python train.py --arch="unet" --model="spectrogram enhancement model" --dataset="simulated sounds of rotating machines with and without faults" --train_examples=39062 --gain_aug_db=6 --n_mels=64 --hop_length=160 --input="log_mel" --win_length=512 --task="enhancement" --loss="l1" --norm="batchnorm" --hidden_act="silu" --channel_attention="se" --pixel_unshuffle=2 --widths=[64, 128, 256, 256] --blocks_per_level=2 --block="plain" --attention=false --upsampling="transposed_conv" --init="trunc_normal_002" --optimizer="adam_atan2" --learning_rate=0.0024 --beta1=0.9 --beta2=0.999 --cautious_weight_decay=true --max_steps=21700 --batch_size=64 --epochs=35.6 --lr_schedule="linear" --final_lr_fraction=0 --warmup_steps=650 --weight_decay=0.1
Rows from block 4 of a small spectrogram enhancement model, named by matrix and row number. Each number is 128 + 24 x the weight over its row's rms, rounded and kept within 0 to 255. All counts start at 0. Numbers have three digits each. After the name is the row's rms in percent of the matrix's.
After each channel's rows are labels from the 100 clips, of 14976, where the channel reaches its highest value: "top examples" is what is common among them. Only what is clearly more common there than usual is listed. The data: simulated sounds of rotating machines with and without faults. In brackets: how many of the 100.
# conv: 3x3 conv (model.enc.2.0.conv.weight, 256x256x3x3, each kernel summed), inputs 128-255

conv.241 128:080116128133130095126123207104066141135121165127137128142100145161153131129141140143142125105124104115122141124102162126104109165128141121094108142132141128119123159166155129107143119145128151141123084139124124123195122118118131123144081108136145191041110111157146148142120161121136082110153149124162138122180123188153137121100127135117129143129152117167128141140145154114147112130157
top examples: speed: slow (71); electric motor (58)

conv.85 061:138130129122116153108142155143089128141123124135154116142176128129120124115094156137083130116108131122199149137102101121103137144131143137163133129132136130144128100062144107077130112127143095096105109134119171124143126118130163140128147177125148111113115111089144120158157104137125146106089090123106168170105114124123089100129121126120128082120167101125135141139118158129162115101077
top examples: state: faulty (84); air leak (72); conveyor (32)

conv.232 069:149122130141145164106120111126143121144093101114142141093149134117170094094152150174114107073134086123133103140130116104141107175085164091149094176148151137120109116100100115128135083130098101127080084163117123121108118125147116133154167150135164101163110099109105136183145104093160153154124122075115120133102109099109127079151119134116140097121114122121146146172138113119108112147104
top examples: conveyor (59); air leak (38)

conv.3 086:124107162149158122135100110122121180131134098137135132099148127117152126178107163091127165107091099106193135141138117111121112153150080114156146107152154125125151103079110102124143130092133090106149123123154130119127107126118151124147131145129159099135104133090150145092121102117099172107107117149106111184109103098098129159122175138114112128149159104109103092122164127086152112147092
top examples: air leak (87); piston engine (43)

conv.204 069:145100098113126152121126111135137129186160121143099192131141148123139098147145144171125140124147102148133103113133120130153109141111135100143112194105114129134057123102101142131113164132120109148165105095091133165107145116119074143125158149150110108151121148120137125117130108126143139117129111116110135120108139112127119124144100115125180107164121173111167134096118148133106129162115
top examples: thin (high-pass) (90); pump (65)

conv.163 079:154113126141118160119140077143190116148123090144111164107151128105126100119137124167119135129129116147110093124142110111167145140103145104150114139130128124135102110100086144149108155122112111132138110114110141152084109129144105128126169151106116080194156146117094117128147093127130158154116111086104122109092135073102120114157124130158138100140089155099154115123125111138073133158111
top examples: thin (high-pass) (88); conveyor (59)

conv.114 077:147121140122104168093158218150102110142105147135149119150159115126156126104118139180101141112100096136115146138095114113103139181126167124138115150146163121149126114119165126073120113147143133119106061140123185102144100121146147139129164163108154140115126104136121117159172113139110097134108102101119132114122123166135100111136121129139136071118123094136122132158131158134126121121122
top examples: compressor (88); speed: slow (85)

conv.117 081:147125122129123166109138158145116118146094125138143121125162129126177118084131146183099134084109081125126135126102114114116120187107175114145103171156163161140119113108131125094136088145125120128070062166119160100133125118129139135158165160142155124133135088127117129181163104122126121139111111092115129121114123131126118095134125120151139076103127099132141134186140144108130115132115
top examples: speed: fast (61); compressor (46); muffled (low-pass) (35)

conv.90 114:171137131134114169116144083151180100134100105138123136117153128100114111091142115163115129123149148145105093133139095117156142109098157116155113148145133147134112103099105134151114134124111116119113140132098136126075113126130105126125175151113117083180168122113077110143143100120134151169111103091099136115086136093110116103157112130158143098123076149099147123148107102143065134131108
top examples: thin (high-pass) (99); pump (44); fan (35)

conv.249 166:142133140141120140133133099134182128130126130102111140120124133129106105136140116141129107116141154100107094122151124125173136101087128121122127137146102133131114135131113141161159120134095133141123164119109111164096137124111102139125139121130127117158092123133077119136125127121145130168135126089127139117123138117130127104132119137088132127138087164123147134116123092124019142132135
top examples: conveyor (65)

conv.227 089:106100141106135102146119152128111136136137159153099164142080117155121147144119115110137157144130133165142152111157166159140118112145096126086153160112109147137103165182146137119102163129149144146172151117135113137147143153114114120123078091140097196083169141147155119103115169144120098114151143162162117129199151180152144156095104101156168154146133132154148125114128139139153149145160
top examples: piston engine (88)

conv.62 159:110146106140138110119115144121061125138134130113152113141136149131130125124126165126118102127135120096187134138086125116089113130143139136134121111135137119127134120114129109104158121117147113108118118128107149125158125101119130137123111143126141135090106126114181140132121123131123133055114113141121164167133109133126101122126140147114116126132232123129116131125120170119179100110114
top examples: state: normal (74); muffled (low-pass) (65); gearbox (54)

conv.126 062:146122146111113164119149151151098134128124123152144119144185110126118132124077146136083152129084133138190151124111098133105151148137132139167143128132139136152135095057145115078110117133148099108115102129135185119135127138135171140131161176125141103124122118093139110143168098145103146116086088128102146164094119120126093121127122103128125074112157093120127130137127157130160124104075
top examples: state: faulty (85); air leak (67); conveyor (31)

conv.135 109:096135128122136093130113151101119125123139173120126123137062137152121125136141120126152119131135139129086124117129176129132116118125126137062127121126117122118128186209136144142126126153116188158124139116120092136143136126137120140123076071122125186096114132192120139130099177125140066132180160123177138110196135180164145121115124128113122167125125140162135135115124125128119128123195
top examples: muffled (low-pass) (92); fan (38)

conv.108 170:095137107138147096128103156099070133129128136123148107131122158140144129122139157123144101118129106102159134133084141118092104149132144132121106101136142134107144135132131119115148108127123124122104098141125125122171128110115137122140098127130144144087106114128174162141106133116137122077133136127135143153146105140132127125114147136117101148119200121140114134137137154111184092119129
top examples: state: normal (72); muffled (low-pass) (51); gearbox (40)

conv.109 087:128112128136131138116126149139077154139136124130148125139163123129134127142102168128097135113107111096209147133102108119098123158142131129153135125136139123145133105082137104085147111125149098099118097130122168132149114123122154146138136167127155122104101120096156130139145109138108141090094093137110166179116109126122087119126133126104122096133191102127124135129134165113169113116089
top examples: state: faulty (93); air leak (86); piston engine (34)

conv.238 070:156134132113103183108160162159114105140112125149149109141186119119143131101095136162079132121088108155132151130101093120104153168131155139165127134137153141152132096077151123074104114142144118117099079139133181106130123123139170140129185178125144099142142108116127113157180090141115127127088088115099131120090126123125098109137117118155128058098132090118130132154123150136142127109096
top examples: thin (high-pass) (43); air leak (35)

conv.46 052:126155137157131141083127134112109109152106123076154124117131155134139090110137157160120103094169131115144106165119126086133103121091165108139099163137126112104109130107125093103142114116100111109092133144075120135126127091138115123117136140108161127116115119104111142170133125096173135139136131092131181156119091124120124060154110175102152112141144136139140161143096127133124107117106
top examples: state: faulty (85); air leak (77); compressor (29)

conv.211 147:087117132129136098126116202110041134139119150140139128145115144147152137127133149135137132116115098126139151126093149124094105166144137127111111135128144139122127141146153125099129127133142137129128076136130134118208121116119139119138093121134140169049128112142167150135121143127123102092139140139146135134161122166141130135109128126140131139129173113151126131140138166117174106129142
top examples: reverberation (65); text has "reverberant" (65); electric motor (39)

conv.17 135:101122133120137096135114152111114128131130169131118141138072136163124129134137121126146131134137133139116131114133174141134115118129122128047128141125114133122115190222139140132121141143128168154139139120120105138147139131124114125124081074125115219089139135175135134122105188131134073124167152134183132122213138189165145131104117123131142160133131140170139135119124134132132132131202
top examples: muffled (low-pass) (74); pump (30)

conv.143 088:114104161157178106136078101109127177140138097132133144090133142124163117181127168095141162097097084100173125137141131108128093157145085106142134112153153124113142119101098106141150129091122096118147118116153113130130112120115134125146117133130161109134101135103149162095104112108110169107122131143114105170123102096102134156121178141111111146158153118114107095117163120081142106159107
top examples: air leak (70); conveyor (40); machine: piston engine (35)

conv.131 095:142105144116126138109130139155085122162142127109119166152151118111099099139133152177106117132140136116190114127129107123134122119113137121147126174121095122154077108100117120110130134122148097107131127092074160179125129139163093166107134165130118126102136143103136103145137107141118138109105090107102178163119133125120084099152079112128170105139162151110175123095100167158131130129099
top examples: state: faulty (84); air leak (79); compressor (33)

conv.27 071:150139142114108164118149141156101124123132122142150111148178114120095131126078139124086140145098150141181147131113092132111154120141125153165151109128127127154142094052138116084113121127150095100121133116131182121129133131137164143109159182120136097126122125088133106130166097145105150116081085130101152166092118115125088125132126117125118080111152102114117124120111149142155128096068
top examples: air leak (59); thin (high-pass) (33)

conv.13 115:128110127163156128125101074121176149141131087108119155059136142117162088153142145132143121101107080097126096133145129097163119161110119090134117119148139114119125126117071127170152128110095108133131106109143110150103115114138113136137140134118146102175101142121120148115116107106130155136131133107116101128116119078096133137142164150112111133156117144110132107115151091096100121175121
top examples: conveyor (99); muffled (low-pass) (41)

conv.53 102:088091136135157079114091134095117117168127129130112174119101160138152107150159156162172124130119078161134112121127159119143094161130131102109105162112123123109080147149105141152084166126124123138162083101115109158144123115139086111119089119105110150111156135138155160122086135120124121103157152122142119131155131134130144146128111131154165173156146157136164121108125142127129108173142
top examples: conveyor (61); muffled (low-pass) (54)

conv.141 046:116151139172118129106136123106130117136140136061139133108117156142113075150158143155137110127175145094107080157136139091144116097083156110115097142133114086107128150137107119128151126129088131134124156112074112143121123092139081118101127120081143137130096145135104141128124136097176115150149139087140164123135107128121133075144148184077128123161121170142111140104101110130087113130143
top examples: compressor (53)

conv.30 113:101096148127138103110116195120076123161111147158130156145115135135158130129124145132138150119109091160139157125109145118105111166156126112113124158133152135128105138150150125101100164125156136127165085122140132118169098115128130114126099122110129168082171132142176143116120139133105101091136135157138116128159129166135130157123118128168164142153160116136137114135131169124176118153142
top examples: speed: slow (77); compressor (69); muffled (low-pass) (45)

conv.198 108:110104156110131108111122197129077110158118157161126156160111124130140138124126143141131160136120102175141153117116144128113110144152128123110127171117137136136099138152151127096085165128157136126162103120123135120161110125143122120116102125118117176073185134143166129119126141143104093096137133154139129129163138182148126147129101111173175137141155121138144115128115166144163125141144
top examples: compressor (75); muffled (low-pass) (33)

conv.80 098:115116152156176108135080096103127174130132096130143128088132144118157122172133162093144161102109093102177123143134128104126087154148088110145130105158159121108160113099101101145154118088121100111135120127143109113127106119119135121148117134125162107134097129099145161094100112103108173111122132145118115180118095098098136154123187145114104150144155114114096093129160114082141104148104
top examples: state: faulty (94); air leak (91); piston engine (36)

conv.206 078:126095165114132117159121100115156184108164137127096148112097105140115123189116102093149174125110144125120131106182144150160141123126072122102169122110102128134133158157125140155123126135109142161153169108150070165110160159123121147151112087157121138135092147140115123112108147137139124151157151135145112125149148129135157134113134105082106167143108134135138135098164101105109167143148
top examples: piston engine (96)

conv.240 071:153118162118116169135148139159118141112129115150134116129184099119125136142062132108084158133061125148163153124128098133112161143142103137167161100131141137153154097059139122088106123127142104115131120125177173115125127143131179132131169166125139092142123127098134114117174098140097150125089101135100102145089125109119116148122146109127106075114138090113110110127147135121153135120084
top examples: thin (high-pass) (54); air leak (42); machine: fan (31)

conv.213 099:094127130130117114120137211108074137120114165116144117146106131157146132121143133158133123103126113103109131132103155128106120166111156126098107140141139117123129155165160127107152097155120155139103084151116129118178120130132136131146096113133155193050090104155123137158134160119145077133150145100163148116175119195153133097109122132098125131116134112175121151150143147122129117116156
top examples: speed: slow (77); compressor (62); electric motor (32)

conv.104 048:131152134145120153085136148120102111148103128095162112124151147134138103105124156166104105096135129116153125154106116099115121142099172122148105156137134124115120119086133101089137097131109102107078112150092141122134132100136140131129149161124169120117109105102114139183147114104169131134119115089124175155113097128123113059145109150103140093118146114141142166154107137132130105106096
top examples: state: faulty (89); air leak (78); conveyor (29)

conv.95 097:167164124143107167128146094147173109108113123133134095127144119109088130102143108146106134133150181114086101133139100119146144085107153144139115115147133135134148118116115136147136101133112133121089163140093137112080112130133122137124166138118126100169147118125068109147144116121131135171116106096113156113101130109121115086146130129141110100100081133113124122148106097135065131097122
top examples: thin (high-pass) (92); pump (44)

conv.234 074:149109166131125159141139128152124160116133108144129128118178098117134133164074138095095159125066113132168147125139097131118152147146081127166165098140144130148157095064131119103124132114141097117153129112180162121122118143123171133134166161129143087147112134096142118101161095135092160118091104143099096150090123105113118160121163120115106091134144095108108099117160133105150136136084
top examples: thin (high-pass) (68); fan (44); air leak (35)

conv.78 090:113105124138142118124115147121070172138148128117141129134147130137137117168115178117115125110120109084214139132106120123104111153137117125140134119123127110131133119098131107100153112125142103111128109119116150144155128123124135147139120152136152131095080134104160137126124123130123137090109108133120163187126103132125101120121142130080111120143200112132122136108144163107169101121101
top examples: piston engine (71); muffled (low-pass) (61)

conv.156 085:135094160131130143138130126145125165136135103156124144117162113113149133170080146098109166121069101140165154126135112122120141154159083118162159115128150127144140097073131119104110156103148091117165113112176154125128110131128162124136148159121135095139147147099152127088148097138086157107097114156103093150099128104107126173121157122148124106146145098106119089115157137105158132152083
top examples: thin (high-pass) (48)

conv.152 123:100099138119132100134121205124083129146128157160115151150108130137143147140114132118136152136111105157142165113123151136113119144158110124106138144123135139134110143156157135100107164127156141137165108119145129126172119132120132117126092114127111175075170140148175134101120145144105097093137138168142114127168143180143135169110123115165154146144154121140137111122132164127176132147150
top examples: piston engine (73); muffled (low-pass) (44)

conv.171 139:153150121123103158116147103147158104135136137119125128147131134125074110113143115170108113143158187125096092125129113123154142078096157139127116140133094127144107129125114143146136122143118135132110169106071139160098137119131095153105151133123112113149120126130076104148140124132140126157124103083121172113118137122139103078142099130116140103119087166123152139112092122154053134104130
top examples: thin (high-pass) (83)

conv.125 078:131104159137136134136121128140109164134136110149135131119160117116136134168091158100115162123086115123205148134127106119116131147158086126165153110135147125138145093055127103101124140103148091101151122118150155122131108128124158129137139158120143099126123138083156128095140096133092169097102106158107121190100114109105109162123155128128122110144166100109114095117151143099162124137083
top examples: air leak (59); conveyor (32)

conv.121 083:133126137128129143112129142142085143139133120134153124140169123124121129139099165122094143124109128115213146137107098122101126141147125136164139124134136123144131096067134099090135118120151090091125113128121169123143116121126152144126141172122151112110106120086152123132146106138108150096091092141103173190105107121122087121130126126108128094130182103122121132128125163127165112107078
top examples: state: faulty (94); air leak (89); piston engine (37)

conv.38 085:138107124132131141110130138145077137150123120130131143141161120120123118124118161154100133116132124102211130136111104122116117145127142117165125161132128132145102097073127109098143114123142091091119106134097166144136114135134121146134139176134138120103114115085150116151144106136125148102096092124104183179110121123120092106140099119113153099134185125120152149132123164135156116123079
top examples: air leak (67); piston engine (32)

conv.99 136:106127131121128104134122142111129126126137173121114136137071134153116119139140110133147125133136145129077122106136166138143126115118125130062130132125110122124115188207134154142127135158114193176133144112116097147134141131134112138122090070120117176108115137196116131128107175131139071140177155120170135101183145171165145120117118128113133158130112148156145137111124121132110138129208
top examples: muffled (low-pass) (94); fan (44)

conv.37 160:141158118124111144122141110134153105120128136115130113140126138132080117107143113162120107137159182115098097123125121132144139089086162142124114126136099136131121134130118142145142103145104138133091168125078127148106146127122103141114140125134118119142105114131054114159130131127156126170133117072128172117124133125139114072132106125101123117106088158131143151124100114148049131100131
top examples: fan (40); thin (high-pass) (35)

conv.175 088:129162122143134136091125110118122100145111124078148122122123153134121088096158143166121089113189145110128089153119129104135103101089167118129095160141114113112106132121103111129148102127102117120086146140056118131123141100143090133113133130119145128121103118116101129166125133096172134145137125089135179140125101123127121053150103165094147119126126154139137160141093124150107107111122
top examples: state: faulty (94); air leak (88); compressor (29)

conv.219 060:142121139126107165110153173146099129142112133150150117136175123127152131114092144157084140104084102138153160127104105115104141178138150132157128143137157138140127102083160119066116114137143117117101075146133174107144113118130174134148160173128151119120144107116139124165174103136117121118096102120109139131103125140129107108129121121154133076111146085132137138158133159116155121120099
top examples: air leak (43)

conv.18 087:097126118132137105114122178092093156113131138127160096119118122137179133126131147123139138092101088109104141144094143106097122185129136122111119107143167112113167146160143112108145079153118137131087065153149118091154102116145171136161114121131171164095075115142125161153129144118126097130148159109157125123152105154131138110130162135101091142111145081154100136159169133082140108121142
top examples: speed: fast (75); piston engine (72)

conv.107 162:142161113122112146127139108134151110111138136117127103140126135130082123113143114148120112144156189115099098125128120132144143083097154150125118111129097132131136134128120138146138094144107137130084175124081128146107147126128111146114140125134119118142107117130063115153130132129148128165132117080127172120123130123137115077132113123102109118101097156130136147120104110141061132092131
top examples: fan (40)

conv.194 070:140122138131111160095147217141097118146105144135153118140160122129169115107128147182110142097100083127116137138093117107102134197117172117134105145149170127140130117119152122082124105146135131122101051147127176102146098117139147133139158160110160143118124103138120131160162115128114096135113109094121129115127115162129103107136132133136128082121127095142121133162141156117125111128125
top examples: compressor (91); speed: slow (82); muffled (low-pass) (32)

conv.203 076:139171157147140140062116118133119069172092119101168126125140152108131098086152158154124119121159123155141103163098112082124099124122169117141098158166148104122110113119113098136120143107126115099123122115093136115122099072158104134080142146073148124121128121114129131146125114106129133115116103116113155147119099124112090104164119172143168115142149145116122126141076136152120101114117
top examples: air leak (40); compressor (38); machine: conveyor (36)

conv.209 075:109128131115114125102141151117104103162123156124128164154108156156115108122160138187134136128179137157114096124111149133128107112100168119107093197107106123116074152144125136116107143151123139141142129125063127146148143109114069107104116120121118159098132123145123131144126149115167100130152136100148178119151124158154125085122084129113182122146129175156153165128091149164103113123144
top examples: electric motor (47); compressor (43)

conv.33 096:122107140155177120134084081117148166140140079117127152071142138119161102169133159112140140098104081096151110136146124098146107158124101100144126112142145118115134120101075114155151126096108088125138115113152109142114111119130124131144134142126156097156097143102134154107110101105124172120126129124113101151113108073088132142135171141103107134158139130107118102111159105091123114167104
top examples: conveyor (93); muffled (low-pass) (58)

conv.148 069:147105168124125161138141138151121152116128112157131127119174100122147137150068137104096165120054100146161151121131106131112151165145095122162157106138154139146152101069137121093107128122140100122141105129189161113128116142125182123145166162128141092143131129101139124111169097134095153120098112139103086140090124108117128157121156109134106084122142090114112104133162133104153135138088
top examples: thin (high-pass) (53); air leak (36); machine: fan (31)

conv.186 115:126077144137146117134112102128164165151122117140100194101117125122157113159134130116146167111118092140134116127169135124165117152128097090122133155132140131126101133137106127162124170112119119140183127121150100142116115130118103114141122117125127126147138141127143134094112127120121138129138142138126089129132133115117146163130145129130151148177118147116137109124160109106105142202133
top examples: conveyor (98); muffled (low-pass) (55)

conv.127 109:128114135156171126127085073118150161141138082102128149072143141115152093163144157121141128096115093089147098140146120098148106147112110102144120118145134118116130116098065114163158115103100089123127125114137107148108120115134112138140140143130156094156084135101125150119109102099135174128124126113112112151109105072090128126141162145084110132155132140104123111113152104098113112160105
top examples: conveyor (59); air leak (49); text has "muffled" (34)

conv.84 067:134111155148155139129104097131128160143139083129132145097154129110156111168109163103122146108090091117173125139141113104129116150137093107162141114140145116127141099075099109129131135083125074112144118111159135135119111121132146130136142152123149083147110142086141142101130090116110194114105112135094100164101108080091125149131168141115116115151146118099110095109152124094139116154087
top examples: conveyor (57); air leak (52)

conv.70 061:129168146138107136101145121124119097139144144072135125142117150141074089129152133165117122151188179115114085146129130112139123065092156133115104154129090099119114142128114126123141127132111133129123178102055130144118147099143080131083131122094118136118106146130101117131130141112163119146141123093139189129132119133135116074147115166093153117140122178141130142102076132164094120101134
top examples: electric motor (43)

conv.228 128:146090089129102146156165126146161183108152126113093154111135095124135113172084104097117105115097128098117134115175122141158175128110080108129181120104095132151128128125133143119144122132115133147135155114177121166106147156133142152155144125160117117156100155135117104116155123138139127152122128123121078107118148123123143148127139118087102116146101117118137124096173103105121175161132
top examples: piston engine (99); speed: slow (67)

conv.192 093:117075162122139111140120128131135168145123136155098184121104110136143139164111120106137177111104112165132156117170145140145124142151080104108158165124129141137100147157134131136103169120145135147187138124153103132133120147113116117142108102140124152119153132140159122099118145141111118117145144169142099125154147140131148169115119117139166149171127123132143118124155129117141155169148
top examples: conveyor (93); muffled (low-pass) (90)